config.toml
arch = "vit"
model = "image classifier"
dataset = "flat shapes of many kinds, plain or patterned, on busy backdrops"
train_examples = 195000
image_size = 64
grayscale = true
crop_scale_min = 1
horizontal_flip = false
translate = 0.06
targets = ["largest shape", "its colour"]
num_classes = [20, 12]
norm = "rmsnorm"
norm_position = "pre"
activation = "relu"
mlp_ratio = 4
head_dim = 48
fused_qkv = false
bias = "qkv"
qk_norm = false
parallel_block = false
inner_norm = false
patch_size = [8, 8]
conv_stem = false
layers = 12
width = 384
positions = "rope"
pooling = "mean"
loss = "cross_entropy"
init = "torch_default"
residual_init = "none"
optimizer = "adamw"
lr = 0.00073
beta1 = 0.9
beta2 = 0.99
eps = 1e-08
adaptive_grad_clip = 0.05
steps = 24600
batch_size = 128
epochs = 16.1
lr_schedule = "cosine"
final_lr_fraction = 0.01
warmup_steps = 1230
weight_decay = 0.0
Rows from block 4, named by matrix and row number. Rows with one number belong to one attention dimension. Each number is 128 + 24 x the weight over the matrix's rms, rounded and kept within 0 to 255. All counts start at 0.
# q: attention query (model.blocks.4.attn.q.weight, 384x384), inputs 240-269
# k: attention key (model.blocks.4.attn.k.weight, 384x384), inputs 240-269
q.142 [123 135 129 174 106 142  96 101 132 103 123 141  88 159 126 151 113 172 146 167 148  76 127 147 157  96 119 107 133 120]
q.143 [164 121 151 113 138 126 152 124 111 164 117 131 125 109 150  97 149  96 133 127 118 159 135 147 146 124 113 148 174 136]
q.144 [119  90 151 125  62 183  90 103 129 173 144 128 103  90 149 137 165 125 129 128 160 124 116 148 106 169  82  85  80 123]
q.145 [131  95 155  88 125 188 123 134  93 127 108  93 111 123  88  65 150 107 112 134 120 122 135 136  91 157 106  69 117 144]
q.146 [136 105  94 139 136 127 117 120 154 135  98 139 131 116 153 152 120 115 107  89 150 163 133 116 149 108 102 120 139 110]
q.147 [131 113  98 110 112 155 112  90 129 169 185 145 112 131 122 117 165 113 131  95 155 143 154 129 149 171  70  79  75 140]
q.148 [130 111 153 142 125 130 148 128 150 105  69 128 102 133 143 136  93 118 120 178  85 101 103 124 123  79 152 129 149 104]
q.149 [131 167 160 120 122 135 108 179 145 120  85 145 102 192 126 137 103 148 125 168  94  83 141 157 121  82 126 120 147 113]
q.150 [ 79 106  96 140 126 107 122 110 120 116 144  85  83 110 130  96 152 136 144  86 170 175 108 123 130 102 109 167 138 138]
q.151 [132 174 114 109 165 129 152 132 123 123 158 159 161 147  98 127 145 107 112 115 147 117 153 112  99 164 126 137 115 116]
q.152 [110 140 118 133 144 114 110 105 101 134 154 141 160 117 113 103 154 134 131  92 170 128 156 121 111 150 129 126 105 137]
q.153 [134 141 116 131 157 126 106  88 124 117 155 111 151 130  93 108 129 132 104 126 142 118 156 127  85 159 121 135 104 136]
q.154 [153 152 140 122 108 122 113 140 146 150  94 164 116 165 147 135 106 103 118 174 116 101 135 132 146 102 118 101 143 121]
q.155 [ 88 114 123  98 126 161 175 154 108 114 139 127 146 125 135 138 111 144 126 117 112 150 126 130 122 151 146 122 115 141]
q.156 [ 52 123  76 110 148 174  90  86 100 103 122  99 136  86 135 109 173 101 100  88 148 148 119  98  85 168  85 131 108 103]
q.157 [ 96 134 161 147 114 143  98 171  52 123 121  57 159 149 106  92 159 136 120 175 172  97 119 173 104 149  97 123 149 149]
q.158 [108 135 112 141 138 132 110 118  93 104 137  56  96  91 145  84 192 115 135 123 167 148 124 110  96 141  88 119  94 159]
q.159 [128 153 112 130 148 145 138 108 136 107 141 105 147 124 121 136 123 166 144 130 146 114 154  95 115 155 142 166 114 135]
q.160 [107  83 124 151 122 116 124 154 124 120 122  90  92  98 120 119 119 130 147 165 109 104 124 132 175  80 145 164 155 112]
q.161 [115  90 117 129 129 110 130 120 126 112 146 119 147  88 117 111 139 158 136 101 132 119 101 115 110 152 142 145 116 140]
q.162 [140 144 130 109 150 120 117  97 136 116 158 148 151 143 107 133 136 130 114 116 165 126 146 120 118 167 112 117 112 126]
q.163 [135 143  93 121 162 113 130 115 113 110 166 130 136 134  93 136 142 141 122 103 133 133 131 144 119 144 151 135  91 134]
q.164 [108 108 115 134 133  95 150 128 143 119 116  90 107 132 111 129  98 140 115 138 133 111 112 113 131 135 145 143 120  91]
q.165 [149 151 156 115 121 141 147 132 130 128 163 159 150 109 107 130 151 110 114 136 118 137 118 125 110 145 114 101 113 133]
q.166 [150  86 163 146  84 141 103 157 113 132 106 108 116 125 169 146 114 130 124 122 105 114 108 125 153  86 110 104 130 132]
q.167 [124 129  96 111 150 122 148 112 130 123 182 114 161 107  87  98 155 143 125 110 161 128 150 124 103 168 129 125  96 150]
q.168 [134 129 119 160 103 125 148 151 159 147 171 140  96 152 117 170 112 146 106 140 148 156 181 154 109 104  85 124 136 167]
q.169 [120  92 121 185 129 118 121 133 146 105 127 126 139 115 185 133 154 119 121 106 163 149 113  97 138 120 133 111 116 160]
q.170 [ 66 174  93 158 165  98 187 159 116 104 102 127 127 188  72 123 130 129 103 139 148 124 148 131  92 149 137 146 204 136]
q.171 [183 112  61 110 194  57 139  91 178 137 147 132 128 104 129 101 115  83 120  99 123 131 116  90 109 111 146 115 111 172]
q.172 [115 105 145 139  75 145 153 133 105 157 105 132 146  95 139 155 137 133 143 132 103 148 119 128 126 116 136 116 103 136]
q.173 [137  68 152 121  76 122  95 118 147 157 126 113 101  88 185 142 124 126 146 154 118 113  95 125 117  89 111 108 124 139]
q.174 [ 94 121 118 119 129 135 164 149 115 134 131 111 103 135 115 141 102 129 139 130 110 144 140 103 176 134 166 174 148  96]
q.175 [142 161 161 129 116 138 137 161 130 132  80 143  90 174 126 152 126 117 129 161  94  94 137 133 153 100 125 108 141 115]
q.176 [107  91  86 115 126 113 122  95 106 117 130  91  94 106 138 117 144 138 154 116 144 172 124 145 136 115 124 137 129 165]
q.177 [111  90 110 112 134 114 120 112 134 104 179  89 111  73 127 115 163 132 141  99 127 175 106 133 130 152 133 145 127 153]
q.178 [115 103 145 149  97 136 118 160 151 174  72 122  99 127 176 140 107 109 149 152 127 110  99 131 147  84 103 117 153 122]
q.179 [118  75 110 104 134 102 125 122 110 141 149  95 134  68 127  94 139 140 148 103 142 155 100 125 135 157 139 156 132 149]
q.180 [184 120  75 139 118  80 133 112 200 113 157 186 174 123 142 155  86 138 173 107 128 112 154  78 142 120 165 144 117 111]
q.181 [110 122 108 122 132 168 138 105 117 125 113 109 103  94 113  87 147  92 110 139 134 162 125 146 124 156 115 102 153 155]
q.182 [137 102 122 114 102 155 115 108 149 149 125 156 124 101 150 134 129 131 145  98  93 156  84  85 108 162 111  98  94 129]
q.183 [ 82  92 131 154 107 128 151 116 107 112 150  99  86 102 151 124 151 160 145 142 111 147  67 139 129 109 158 188 134 140]
q.184 [119 140 122 113 126 161 125 114 122 136 145 143 141 109 146 115 154 119 107 129 170 162 159 117 107 157  79 107 126 159]
q.185 [132 108 160 143  98 119 101 138 133 126  84 140 100 152 138 119 107 122 147 166  93  98  89 123 159  72 150 118 141  98]
q.186 [115  78  92 143 116  99 117 112 114 142 167  74 129  90 129 120 144 147 165 111 125 134  94 104 110 138 143 167 101 165]
q.187 [111  90 105 127 127  95 104 130 130 113 123  84  83 114 148  99 123 144 145 136 122 134  88 144 142  85 129 162 137 164]
q.188 [101  74 135 137 105 128 124 129 121 126 109  89  97  94 157 113 110 139 131 143 107 135 114 138 163  96 137 147 136 158]
q.189 [139 137  87 136 146 102 127 104 109 108 183 131 152 125  98 109 149 146 119 117 164 126 131 124 104 172 135 134  96 139]
q.190 [127 158 151 149 122 127  92 137 144 161  93 140 120 161 106 126 133 103 140 150 133 127 123 119 134 112 107 124 118 146]
q.191 [165 102 159 131 100 112 118 143 135 145 133 149 122 117 166 111 128 136 145 132 154 114 109 143 128 102 115 128 146 151]
q.192 [140 103 168 126  84 185  88 185  68 149  84  46 114 101 155 111 173  75  93 158 117 147  98 165 110 136 109 120 138 111]
q.193 [126 135 144 142 103 156 113 136 129 110 134 108 110 156 126 162 148 141 105 138 123 121 165 136 117 111 110 137 130  94]
q.194 [107 123 145 121 131 138  76 155  90 130 124  93 146 115 127 123 142 113 122 160 122 107 156 161 112 125 110 158 149  92]
q.195 [173 124 110 125 137 113 173 110 174 131 163 193 119 152 123 137  90 151 178  96 122 164  93  92 162 127 161 125 132 115]
q.196 [144 161 144 120 137 117 133 127 138  90 140 170 143 157 111 158 107 157 155 123  98 146 152 123 130 171 154 112 127 142]
q.197 [107 136 132 171 141 109 130 118 129 158 143  99  61 124 137 108 150  87  87 128 151 143 100 112 133 116  96 100 155 123]
q.198 [ 97 123 128 114 128 150 131 159 109 142 152 118  93 130 126 110 134 134 110 127 156 161  96 105 117 131 111 121 124 118]
q.199 [ 98  95 102 110 161 149 121 141 115 123 178 112 122 101 116 118 149  92 117 133 171 147 107 107 110 158  90  71 120  96]
q.200 [114 138 120 129 109  86 134 109 136 103  85  96 125 143 141 131 138  97 141 118 129  90 114 121 111  83 128 119 141 143]
q.201 [173 119 118  90  96 155 125 153 108 127 118 139 197 129 122 157 119 172 189 145  68 137 143 141 127 148 137 170 119 117]
q.202 [133 154 156 142 152 138 147 109 112 156 149 177 152 157 133 155 111 175 136 124 126 143 131 131 136 162 126 137 135 162]
q.203 [137 157 179 139 109 116 147 146  88 149 123 145 152 175 120 133 122 156 123 154 106 128 143 165 150 135 139 164 183 163]
q.204 [128  63 155 136 103 154 102 129  84 140  94 113 104  85 162  54 216  93  63 129 183 156 103 163  60 172 111  91 151 182]
q.205 [110 126 134 116 129 166 122 127 127 145 132  79  91 132 112 105 145 136 113 131 108 128 109 139 132 154 124 113  92 155]
q.206 [149 126 148 173  92 157 139 169 130 137  83 138 112 112 140 145 138 123 110 135 100 157 107  95 122 113 134 124 151 130]
q.207 [134 119 172 142 100 163 104 178 116 131  94 157 134 137 150 175 134 174 120 146 121 137 106 156 111 137 101 172 120 140]
q.208 [113 126 140 144 114 169 140 135 137 170 145 127 114 140 118 110 140 133 107 137 129 134  97 140 167 123 113 148 156 148]
q.209 [111 111 141 127 121 164  97 166 107 119 160 135 144 147 102 167 121 177 138 150 132 150 148 154 111 119 128 152 123 131]
q.210 [160 136 153 128  94 137 140 152 129 142  97 139 182 154 138 153 131 181 167 142  97 122 165 167 133 123 149 192 149 105]
q.211 [111 162 159 157 127 123 154 134 146 131 119 121 104 172 110 154 116 153 119 141 115 133 133 115 132 119 118 136 175 181]
q.212 [124 120  76  89 146 117 108 118 124  92 141 106  78  99 118 105 133  93 121 132 138 134 117 111 126 125 115  84 103 108]
q.213 [153 109 134 121 111 137 104 138 149 135 113 134 194  96 118 135 110 144 175 130  63 105 148 128 111 113 161 152 109  94]
q.214 [153 137 132 120 108 100 138 128 162 118  99 118 151 116 134 157 106 126 150 125  89  86 153 144 108 104 133 141 103  83]
q.215 [121 125 120 122 138 131 113 107  89 152 126 118 134 125 129 107 138 100 121 119 154 159 110 155 123 124 116 112 143 115]
q.216 [165 149 106 130 156 100 155 119 138  77 145 157  81 159  67 101 119 143 155 116  74 123 148 130 151 117 154  97 105 100]
q.217 [133 118 150  90 148 120 102 119 104  89 105 101 119 120 128 125 127 104 120 153 129 127 126 157 122 134 134  91 117 130]
q.218 [157 146 132 130 119 120 157 149 145 109 145 165 139 164 130 142 100 170 174 123  90 123 128 112 165 113 175 180 173 103]
q.219 [123 140 118 135 130 137 138 110 158 103 114 136 126 106 124 151 108 146 132 112 127 101 146 120 102 120 140  95  88 160]
q.220 [111 123 141 129 125 133 134 125 130 153 105  67 136 112 148 144 132  86  93 119 139 139 136 146 116 108 105 122 145 161]
q.221 [155 111 106 127 153 137 109 139 138 110 166 129 102 117 117 132 118 147 147 120 146 142 154 101 122 140 119 109 104  96]
q.222 [130 110 120 115 157 148 131 114 122  91 160 139  95 128 111 106 123 108 102 121 162 139 111  91 134 148 105  90 132 132]
q.223 [173 113 124 101 115 133 121 125 172 108 115 164 126  87 137 125 108 136 192 117 103 114 145 116 134 119 149 114  60 102]
q.224 [ 96 171 149 158 135 115 138 108 127 126 120 117 134 150 147 106 165 123 110 131 160 151 118 142 142 122 122 145 171 176]
q.225 [103 157 114 147 133 101 147 103 127 146 118 131 100 136 138 130 163  95  65 106 147 154 125 148 141 124  95 107 170 135]
q.226 [158 144 152 142 103 144 148 150 115 144  73 117 180 134 142 160 127 163 163 166  96 119 160 146 133 116 142 163 156 129]
q.227 [104  95  99  99 169 136  91 111 127 120 168 124  95 100 105  85 161  93 105  95 171 164  99 112 108 150  98  88 112 110]
q.228 [121 174 168 130 154  89 162 129 149 128 133 145  81 182 121  86 123 126 147 138 125  96  89 137 175  86 162 110 167 133]
q.229 [129 147 127 124 157  49 120 126 131 128 160 123 110 182 128 119 104 132 172 118 145  73  97 141 168  87 162 124 135 106]
q.230 [115 106 103 127 139 172 140  96 150 155 152 106  86 134 114  88 152 113 119 114 124 146 130 124  93 141  85 123 121 129]
q.231 [134 115 144 150 140 132 143 143 110 146 145 114 134 124 143 126 163 128  79 120 162 144 114 136 150 142 103 135 133 153]
q.232 [ 98  99  71  87 165 139 119  90 126 118 183  98 102 106 110 113 151 127 123 115 152 143 154 107  90 132  99 106  90 125]
q.233 [121 119 135 160 122 104 100 105 102 149  98  98 113 103 165 119 161  98  90 145 149 140  76 156 144 104 132 123 152 136]
q.234 [126  95 160 123 113 145 108 175 119 131 133 148 111 123 145 116 125 157 154 121 102 139 112 140 141 145 138 142 122 101]
q.235 [114 115 106 111 157 151 105 150 136 127 132  91 113 135 127 108 113 104 110 131 153 141  97 116  98 126 124 101 119 130]
q.236 [152 143 150 127  90 116 166 139 128 140  98 156 170 134 120 159  98 144 136 137  79 126 144 145 153 110 163 183 148 122]
q.237 [147 106 154  92 107 136 111 128 129 136 131 134 119 112 155 135 111 154 194 142 103  97 101 112 138 112 152 145  95 113]
q.238 [127 133 162 152  83 146 153 125  88 177 109 162 156 150 141 141 136 172 128 161  91 143 131 144 127 121 127 196 172 123]
q.239 [104 110  96 111 139 135 117 114 131 104 145 122 100  95 128 112 125  96 119 119 150 123 121 126 102 129 110  69  96 111]
q.240 [ 86 145 127 137 155 130 113 117 130 116 166 126 151 121 155 135 157 116  97 116 165 134  98 130  96 149 122 136 129 156]
q.241 [112 141 110 122 134 100 161 126 140 145 145 143 177 150 133 160  97 121 159  90 148 136 145 103 172 124 114 170 151 117]
k.142 [130 133 114  98 141 115 107 139  98  98  81 145 146 119 111 124 144 116  91 164 141 129  97 142 111 133 133  66 114 126]
k.143 [132 134 147 168 117 137 127 130 120 117 143 131  86 169 115 133 148 142 132 141 132 140 163 172 144 109 118 146 120 132]
k.144 [ 94  98  96 162 151  76  86  94 154 125 120 144 125 103 130  89 147  99 112  62 146 115 105  69  80 121 130  91 105 102]
k.145 [116 139 180 143  94 165 110 125 105 172  86 101 160 112 154 132 142 115  77 157 155 137 131 187 119 166 111 130 151 165]
k.146 [ 72 131 154 142 161 154 108 107 111 115 155 119 112 128 114 117 175 103  86  89 148 154 130 108 112 199 102  99 115 166]
k.147 [ 95 113 133 132 107 152  99 162  52 106 157  66 130 124 115  65 164 110 107 171 149 105 126 166  97 130  90 154 150  96]
k.148 [140 143 131 136 131 114 153 138 166 119 150 162 168 161 134 149  99 168 154 113 149 124 113 127 158 103 158 165  99 166]
k.149 [133 152 148 126 105 123 140 135 138 132 147 150 183 134 184 156 103 178 151 130 161 124 112 148 137 110 164 176 119 171]
k.150 [ 98 119  94 142 136 156 110 145 131 115 115 117  44 118 105 111 110 122 106 110  92 151 137 113 158  98 107 122 139 106]
k.151 [119 140 117  92 146 167 124 132 152 142  83 142 127 146  95 128 124 114 103 101 118 140 147 135 129 149 109  90 146 120]
k.152 [106 132 119 116 121 130 106 143  99 156 106 111  98 136  99 126 119 107 115 159 131 152 137 146 117 115  89  98 152 110]
k.153 [111 114 119 125 128 139 131 131 109 123 118 130  85 141  97 116 136 123 119 156 107 152 128 113 134 102 116 126 155  99]
k.154 [134 125 167 116 105 133 157 121 133 107 136 141 176 124 173 164 125 162 120  92 172 130 106 119 147 150 152 142  89 183]
k.155 [147 143 147 139 119 124 117 163 116 124 161 133 131 124 114 123 134 133 145 123 111 134 119 126 128 135 102 137 127 127]
k.156 [144 122 128 122 137 138 120  93 108 106 137 122  85 116 140 125 171 108  89  88 166 192 154  91 104 191  62 105 109 138]
k.157 [102 128 158 129  86 112  98 156  69 127 110 131 123 153 113 125 154 154 109 147 114  94 101 149 100  77 139 140 161 132]
k.158 [124 103 128 120 172 111 119 140 126 120 125 111 130  81 157 115 140 131 105 131 167 112  93 102 120 129 130 100 132  93]
k.159 [115  97 145 124 120 113 123 137 131 130 129  94 117 129 100  76 141 128 134 132  94  95 115  95 129  99 160 138 140  97]
k.160 [143 124 137 155 116 124 132 139 150 115 163 129 131 128 142 132 137 168 148 137 124 119 108 110 134 101 171 188 116 134]
k.161 [102 116 118 131 149 118 131 117 128 147 113  97  86 118  93  90 140 119 129 107  85 103 122 123 137 129 104  94 152  78]
k.162 [114 110 142 127 142 112 112 152 134 155 114 150  98 121 115 130 127 104 136 156 120 145 142 153 145 142 121 126 177 101]
k.163 [114 114 135 121 123 139 133 159 133 153 149 142 112 128 118 100 138 114 134 130 107 109 151 140 133 128 114 105 143 102]
k.164 [119 128 104 128 136 145 130  91 121  99 148 153  84 140 105 117 139 135 167 146 101 111 120 110 152 126 129 120 132 110]
k.165 [132 124 115 128 147 100 149 145 113 140 142 136 173 136 134 128 127 110 107 119 139 163 138 179 108 121 121 167 150 154]
k.166 [135 132 121 150 123 103 124 106 137 129 129 116 153 110 146 121 123 131 146 110 154 116 115 120 120 106 154 117  92 139]
k.167 [100 123  98 121 150 150 123 155 137 136 101 116  63 109  85 110 113 110 111 146  84 111 130 132 128 105  95 114 148  76]
k.168 [ 82 111  83 100 141  91  98 127 123 103 147 105  87 144 120  84 151  84 117  93 152 142  78 119 128 133 135 102 130  67]
k.169 [114 104  70 156 148 107  73  57 118 108 125 101 150  63  85 135 123 150 133 144 175 100 137  99  91  94 123 124 117  98]
k.170 [175 110  64 106 119 105 147 141 187 140  99 153 116 107 131 172  66 126 147 112  65 129 141 102 147  79 156 114 121 113]
k.171 [101 156 137 113 142 163 118 131 102  97 120 138  94 118  73 116 169  85  77 143 128 138 154 128 105 159  87  88 143 139]
k.172 [132 103  98 154 138 123 107 135 125 147 155 100 107 123 139 122 138 133 165 141 139 115 104 138 137 117 139 152 117 103]
k.173 [113  89 119 146 108 113 107 136  81  93 148 143 140 101 144 140 135 184 143 147 170 121 108 145 117 102 119 193  97 132]
k.174 [137 167 148 133 138 131 155 149 149 127 148 149 135 157  98 111 132 146 162 114  79 113 151 114 138 129 154 115 123 143]
k.175 [146 132 157 113 121 141 148 137 139  93 143 158 165 125 152 160 142 150 134 106 145 124 105  99 120 151 140 135  90 192]
k.176 [106 133  97 142 140 120 108 138 146 138 102 112  73 126 101 122 105 115 135 141 105 115 137 125 134 120 126 147 158  80]
k.177 [105 131  73 136 119 139 114 153 142 130 133  96  54 130  80 108 108  92 144 138  84 100 123 118 137 127 119 104 151  91]
k.178 [140 128 134 120 104 101 121 101 137  96 136 136 172 119 174 141 119 147 145 121 136 119 118 119 139 134 132 152 114 151]
k.179 [111 127  84 156 115 119  92 144 121 142 105 114  60 122 107 100 103 109 124 156 106 110 143 135 147 104 121 130 146  71]
k.180 [129 126 108 121 167 108 154  89 192 101 123 153 113 167  95 142  97 115 141 128 101 101 180  98 140 106 158 106  97 104]
k.181 [123 101 115 123 160 116  86 110 110 116 142 126 100  93 147  89 175 107  94  91 163 181 110  77 111 174 111 111  90  89]
k.182 [121  94 120 120 144 131 117  80 128 142 126 139  97  97 130 101 121 109 119  80 146 170 135  96 123 182 101  88 119 115]
k.183 [113 157 118 163 141 123 125 137 114 120 158  92  98 138 111 117 135 139 143 130 123  91 101 104 156 130 157 136 148 104]
k.184 [145 137 126 123 141 118 128 133 106 159 108 148 127 105 152 145 144 135 107 127 156 158 111 168 149 154 116 119 128 112]
k.185 [146 146 118 148 123 124 147 123 130 102 132 114 168 128 114 135 118 152 150 110 135 136 111 109 113 131 159 172 119 166]
k.186 [ 88 133  88 160 144 123  93 111 125 135 137  85  65 115  93 113 119 119 143 117 113  89 120 131 137  79 136 147 151  70]
k.187 [ 94 134 123 176 131 142 114  99 125 134 107 113  90 127  98 112 123 128 144  99  78  91 105 110 128 113 143 127 131  68]
k.188 [102 128 115 188 135 102 103 138 143 124 139 117  89 122 111 133 140 168 148 104 122  93  98 139 161  93 133 162 143 131]
k.189 [124 141  92 123 149 139 132 142 111 135 140 124  80 121  89 115 121  87 128 145  91 136 154 135 141 123 116 103 165 106]
k.190 [118 118 127 137 130 132 131 107 126 135  89 145 148 126 161 127 109 131 121 144 138 144 103 128 123 118 134 128  98 172]
k.191 [116 112 112 140 115 129 109 126 110 162 121 117 121 118 135 142 118 156 122 113 158 114 109 162  98  91 118 156 128 144]
k.192 [154 152 139 125 157 122 188 189 150 147 139 131 156 170 115 165  93 147 177 169 109 135 142 119 166 125 150 172 165 112]
k.193 [163 103 146 100 110 136 137 125 114 143 132  90 160 132 134 148 134 109 127 141 114 105 152 173 151 114  98 103 120 142]
k.194 [ 84 170 139 146 130 123 128 118 137 124 152 133 151 148 144 119 106 165 158 155 148 118 108 113 144 128 152 131 121 114]
k.195 [156 109 106 139 156  78 104 104 149 102  80 116 173  95 144 171 111 121 124  79 151 155 113  99 127 132 124 149 132 153]
k.196 [158 137 131 150 149  98 123 148 124 108 136 132 152 168 118 151 106 157 154 123 155 135 152 136 132 131 126 122 121 145]
k.197 [111 115 106 134 126 154 143 110  95 128 151  97 109 110 112 121 154 114  84 134 135 122  95  92  98 141 112 114 154 117]
k.198 [111 113 126  98 144 140 121 165 127 140 146 127 169 115 155 131 150 115 104 140 146 136 112 126 121 134 115 137 113  97]
k.199 [145 110 134  94 148 140 137 132  98 147 131 139 174  94 160 152 153  99 100  87 132 175 130 159 101 180  83 104 116 119]
k.200 [ 94 106 116 125 121 164 140  70 131 151 124 115  74  98 107 120 138 152 138 142 135 115 124 158 156 113 118 122 123 124]
k.201 [166 135 145 134 121 101 114 164 177 121 114 132 109 184 107 147 110 153 178  81 115 132 155 107 155 120 145 119 104 145]
k.202 [146 124 114 131 145  93 133 141 157  86 126 141 158 159 149 140 116 154 161 136 144 108 149  80 143 121 152 142 145 144]
k.203 [140 128 109 143 148 122 162 107 189 126 156 139  88 141 121 112  97 136 196 106 101  94 122  74 142  81 172 168 119 137]
k.204 [143 167 110 121 186  87 184 157 192  87 128 131 146 162 110 165  51 180 205 155  98 105 120 107 169 113 207 137 128 106]
k.205 [137 111 155  98 122 131 124 143 150 111  98 131 142 104 125 159  98 133 134 146  99 102 102 148 119 110 134 108 126 138]
k.206 [114 144 124 113 127 113 133 123 150 134 156  85 139 172  79 117 128 118 184 129  95 118 153 110 116 104 154 133 123 106]
k.207 [156 129 136 117 169 127 188 153 144 110 154 141 156 162 121 122 109 131 155  92 130 145 137  99 153 151 149 117 131 137]
k.208 [ 98 152 148 136 139 126 159 135  98 114 134 141 167 127 106 134 127 100 103 148  89 163 153 111 120 133 135 128 163 131]
k.209 [129 153 141  96 156 124 171 139 161 110 182 123 121 153 119 109 139 111 142 108 120 124 151 104 135 167 126 115 111 150]
k.210 [168 147 155 131 129 128 135 113 153  95 137 147  87 176 121 142 108 165 172  89 116  97 140  78 137  99 161 144 120 126]
k.211 [124 108  97 152 145 113 120  76 125  95 136 120 114 126 105 135 135 126 148 116 153 111 130  90 114  97 165 170 142 140]
k.212 [103 100 132 104 127 133 113 137 111 152 104 124 128 104 146 133 130  96 102 132 144 136 131 154 120 130  97  88 116 104]
k.213 [153 149 145 103 109 143  95 162 147 108 124 111 105 188 132 132 139 153 147 110  95 146 172 166 148 117 127 126 127 149]
k.214 [110 124 123 106  96 150 100  96 137 152 100 119  82 132 116 131 135 148 146 130 103 136 122 138 138 145 113 115  97 134]
k.215 [117 117 130 122 150 140 159 135 111 163 111 143 123 103 132 139 130 109 114 114 116 118 104 118 137 147 121 114 117  93]
k.216 [148 137 158 139  87 112 117 168 100 182  60 127 174 105 168 162 154 106 112  99 147 172 105 169 138 129 101 141 156 119]
k.217 [158 143 106 116 102 131 144 159 144 148 140 132 136 125 161 146 120 109 153  98 125 161 129 129 136 139  99 149 165 141]
k.218 [139 147  97 116 138  97 141  83 162 132  95 152 154 101 121 131 121 116 128  84 118 144 152 125 141 114 156 107 150 152]
k.219 [135 133 140  86 129 143 143 158 112 138 100 116  96 140  85 128 132 114  87 135 109 129 162 166 119 165  87  92 126 145]
k.220 [123 151 116 151 135 154 139 134 149 129 157 138  91 139 117  92 144 115 138 162 113 128 105  92 137  96 161 140 149 129]
k.221 [119 119 130 103 112 145 106 121 117 143 125 115 151  92 151 145 150 112  88 121 168 143 123 189 124 168  84 100 108 134]
k.222 [118 113 124 119 141 156 139 130  99 154 145 147 140 107 149 156 126 118  76 127 130 149 136 158 114 163  82 106 116 124]
k.223 [154 132 152 112 104 145 103 144  93 121  94 139 134 134 143 150 129 134 122 114 136 140 163 174 126 150  89 110 102 141]
k.224 [129 110 130 132 149 119 139 115 141 115 139 115 135 124 117 122 131 148 148 125 116 102  87  92 138 105 149 158 124 111]
k.225 [101 128 102 125 134 134 147  83 137 135 132 137 123 114 128 112 115 100  85 161 130 113 102  91 130 102 124 149 137 111]
k.226 [166 133 141 147 139 142 142 131 163 111 140 110  77 178 103 124 119 145 173 107 103  87 113  98 155  89 160 133 120 154]
k.227 [110 134 129 109 131 141 134 124  88 137 115 142 160 105 168 129 152  96  71 141 169 175 133 150  95 163  80 130 126 122]
k.228 [ 88  71 122  82  99 159  75  95  77 156  82 129 117  56 165 112 153  81  89 108 166 158  99 147 128 172  82  70  86 119]
k.229 [102 125 154 136 126 163  83 114  85 160  65 134 115  99 179 115 161 102  74 133 140 125  90 173 119 149  87 114 130 140]
k.230 [108 161 134 136 135 158 168 125  94 131  80 147 130 118 137 128 121 126 101 159  97 139 129 162 135 141 121 145 182 116]
k.231 [ 62 157 101 106 164 128 178 119 115 112 127 136 168 143  71 103 148  93  93 123 106 154 132 127  97 149 132 113 158 137]
k.232 [125 145 163 126 107 132 139 147  98 142 116 140 158 111 152 144 149 145 102 138 172 149 118 172 117 143  92 121 147 117]
k.233 [113 112  91 130 114 134 149  95 146 141 143 146 123 136 100  97 125 104 117 148 117 116 149 114  97 120 132 121 170  93]
k.234 [118 161 156 113 146 147 125 147 111 104 163 133 139 132 108 128 138 114 124 106  90 164 139 119 134 142 114 112 122 120]
k.235 [ 98 100 149  84 126 148 142 156 108 146 152 144 138 104 146 139 154 121 113 141 118 141 109 163 153 149  94  97 118  93]
k.236 [149 115 109 137 125 126 136 139 180 115 116 136  85 164 106 103  98 133 191  99 105 110 142  92 160 116 181 129 113 149]
k.237 [153 142 145 144 123 141 118 142 139 146 111 129 103 145 114 128 128 131 124 107  99 131 171 135 140 145 103 114 123 136]
k.238 [152 136 113 139 133  98 152 142 176 113 126 133 108 161 124 127 118 157 173  98  88 103 105  70 146 117 168 156 152 112]
k.239 [ 92 125 149 112 112 129 136 129 110 134 108 140 168 109 140 141 152 101  82 153 127 156 115 187 107 158  70 100 105 118]
k.240 [157 149 129 146 148 121 202 123 123 134 131 139 152 145 112 157  82 165 157 143  93 150 128 133 166 121 191 162 164 140]
k.241 [115 124 119 170 114 123 123 164 110 101 118 109 116 163 120 156 139 155  73 177 173 127 166 168  93 149  86 147 155 170]